{"model": "image denoising autoencoder", "dataset": "dead-leaves pictures: piles of overlapping shapes", "train_examples": 145000, "image_size": 32, "crop_scale_min": 0.8, "horizontal_flip": true, "translate": 0.06, "bottleneck": "denoising", "downsampling_factor": 8, "encoder_arch": "vit", "encoder_norm": "layernorm_no_bias", "encoder_norm_position": "sandwich", "encoder_activation": "squared_relu", "encoder_mlp_ratio": 6, "encoder_head_dim": 32, "encoder_fused_qkv": true, "encoder_bias": "all", "encoder_qk_norm": false, "encoder_layer_scale_init": 0.1, "encoder_parallel_block": false, "encoder_inner_norm": true, "encoder_patch_size": [8, 8], "encoder_conv_stem": false, "encoder_layers": 6, "encoder_width": 320, "encoder_positions": "conv", "loss": "l1", "latent_channels": 8, "decoder_norm": "batchnorm", "decoder_activation": "silu", "decoder_widths": [48, 48, 96, 192], "decoder_blocks_per_level": 2, "decoder_block": "basic", "decoder_attention": false, "decoder_upsampling": "nearest_conv", "init": "trunc_normal_002", "residual_init": "none", "optimizer": "soap", "beta2": 0.95, "lr": 0.0024, "beta1": 0.95, "shampoo_beta": 0.95, "eps": 1e-08, "precondition_frequency": 25, "max_precond_dim": 512, "one_sided": true, "adamw_lr_other_params": 0.0017, "grad_clip": 1.0, "cautious_weight_decay": true, "steps": 4500, "batch_size": 256, "epochs": 7.9, "lr_schedule": "cosine_restarts", "final_lr_fraction": 0.05, "warmup_steps": 90, "weight_decay": 0.1, "adamw_weight_decay_other_params": 0.05}
Rows from block 4 of the encoder, named by matrix and row number. Rows with one number belong to one neuron. Each number is 128 + 32 x the weight over its row's rms, rounded and kept within 0 to 255. All counts start at 0. Numbers have three digits each. After the name is the row's rms in percent of the matrix's.
# fc1: MLP up (encoder.blocks.4.mlp.fc1.weight, 1920x320), inputs 128-191
# fc2: MLP down (encoder.blocks.4.mlp.fc2.weight, 320x1920, transposed), outputs 128-191
fc1.1645 107:132143116139169107105123148115143144143111144161108163170099127171182120140030144070066111120174039077110128008131091116158230142152110107137143144159082129135169134086074131123157098114089116
fc2.1645 115:117138102132255059110121156175202127105092162138083143117083101117136115100136127128124120114157149101133110089120088136120248109136133138129105174134150121136175128103083137085079148128124143
fc1.1646 098:093150080068125141102118146129129143127091113082116076077093084099150137157147132070141147142098099050133082119137151160145094106125130140194114142121122064111167121111177158122080074110150108
fc2.1646 089:137179104142109173141131158148128114130131141136150149154148164153119103125111132133192152109114122108153124108148146126146053130064122094119106117134132155156107115095083080171135169118096121
fc1.1647 088:138073165082135090136149107113103148115108121079108126166114148148171158075149170128117130073137116128148087151143142131147106093114147130151147089138124170193089141125118148134109123123123099
fc2.1647 086:154101161176121099076172125134190133111090120139083152119146062159150156145065174075103123128103136147133140133173125155115113170103131163104100117133125151057132174117145114169164130137111151
fc1.1648 099:089111088107213090096132126165240146163155091150134147145144135068135096146137114120150147160103093084138106169100101142161039143161094139155113132151086171093135170093106129133174171140107090
fc2.1648 119:120150137169027130135128094133176136107144136084128109143126129138144140153131127160168109093110131115140111156159172121128088163118140224116117092150158102127175127100117084121130164128135107
fc1.1649 110:090140233138127099142150146129111142115153139074098139173098091176161188132125146110126146096138135155077136102176116129179122155093150090146124142167106140168124127127133156147180119118096138
fc2.1649 107:073117152166112121159129145165068123110146130149088122173112116144105157153095160116152131145095104132098126121149155101145212118152128081161108126119102155134126134127103070117137121113109094
fc1.1650 106:128151123145174103109112125172120120149108103106131132095140083106126153133122066155186211129164095164164114139194136154132141107059151153171112166084192141094130085185129142160147152101139138
fc2.1650 103:151150152147197144155152183167138121134139128126125100086126131128151175223036103098130145119088117114138146118153107125152123122167127184058128170177138145089103092082115127079099067134166099
fc1.1651 113:110143107107136136139100130101185143175113130145189125107109159115156162104097119162134143113101124134100160128151103136071110071100139133151142172132128112080049106133158171111054222143059086
fc2.1651 086:067128110135173166146110149107191154124113119155147154123084082131146146121157124109101117138109129151116111130114174110134053145156136203118119123110141089115166139141137060094091163147165104
fc1.1652 099:169101183192134119120155105111131135139100062127108161129092135133114162125092159151104174152123130080113178102120108073073130132166115091158105100128073109174163110183203152144122161126172084
fc2.1652 091:089096103087161135125140133158115091126130140151132084124178129119130159137178095170189151093092131134119112154121126153201080048115123071068126122141129141130079169099147061127151120114093114
fc1.1653 110:221155170148209079083115097109140111136144112150122114142150121160131093102101094063109151093095155090090098067047138162152129083113136071147184167094123111128124179149104119147167120115114142
fc2.1653 094:098156147118248121121100083159158076111163150158119105178139109114121111119135085104085098096082120114164111120151220084117166080148105189094122094118157135096122049116136133130165094130130109
fc1.1654 109:127117043112125157101153122136179165178118154113143162134173111123174145139091095090069113137087111154079144130181161098109133100121072079080176160140145142112084144083089036134154096123154119
fc2.1654 098:134152151152117128165132136076145086110120136087065140136084096121151137089134142185237151133102111139121101168097061094113136074093095086148077126124110102164132045202171137139119139129105145
fc1.1655 101:192114158144110095169119161187133110151161141130111088087134163117129137052196128083200114112116073115192143136103125162063087086112090088149182129109145087118078135123152119124184099133142142
fc2.1655 104:142170123137151171142143092101117170111127146142119153179115131165112142137098135165114148144096115177102127124098073132132106104171140231134134134139139152126120126111138064143104155099125132
fc1.1656 104:094112091055150132128172107118113182179093169089130134129160110125183161166129101137079138171149122103116142164181133124136101113164119140000149139137239131147101096103111090116070163139109123
fc2.1656 096:157197129106196172091145039060127136100140064095108147138103147105140145090088144171160130111132109134151152109141129136106100085111124094248122117097136114151131066101135126140152138136151191
fc1.1657 121:118095136143060119111146072137145134138111101115126097073167082102138160173181139126155105096122132096130142052074131168114093132123141137098128136197144068174170179160088120188125062117108142
fc2.1657 097:165206083110141105136130111173160119119156104183136103178137121106138137109109178141130167144107112122105138125132085104161052075078095005185089154164059123143088114130153121129141120137071133
fc1.1658 097:135088116083246121109180101133163168124141156126154136179136171083168169081148121116136038139120079235095183134159059122128070171148110151101139170097127159121144100093080162134168121109125128
fc2.1658 124:127164123139131155137142135165121105135124102126139148146208085096116150065051146165155097142087104121087114208129177116142161115204104134145115188109130126113144044125184110127137167148097104
fc1.1659 121:133106147145124124154117147077148132157130149127136116171110138164122128160092139103128106096152110090070135207143164107136148131159118126127099108125165115150131075130131099137090125104079172
fc2.1659 122:075131118118105149115128112146184077141132161149128151145152152087112147070067110153133120157124123165108132076130067131053078055106079131209137132103145167099074103056131102144152185150119142
fc1.1660 092:183134155157115109104136170111169141131079150112128145142098179169137162112105152133050069107134174114165125153155109125148125123073136120124145153166070102127084161165141187125106135101141075
fc2.1660 099:143124155119000167117156136071096139114099106156100164159096140132128106186125126072130160142225125136126144158117167136096177152146133162102153120118122129132117177127086100127141065122153142
fc1.1661 096:187129130091146158121106120111149087114097131143084185163130135145098114144118098108182109126134167164093115091114160096086055166133087139107142152147110110149096119197151175134201181163137145
fc2.1661 112:144088104175037116144123137161139157124112112103125129147109120149112102100161128212078125098116167146116125168134104138148124160145186188107133104164106125109153174167147125102149114133126149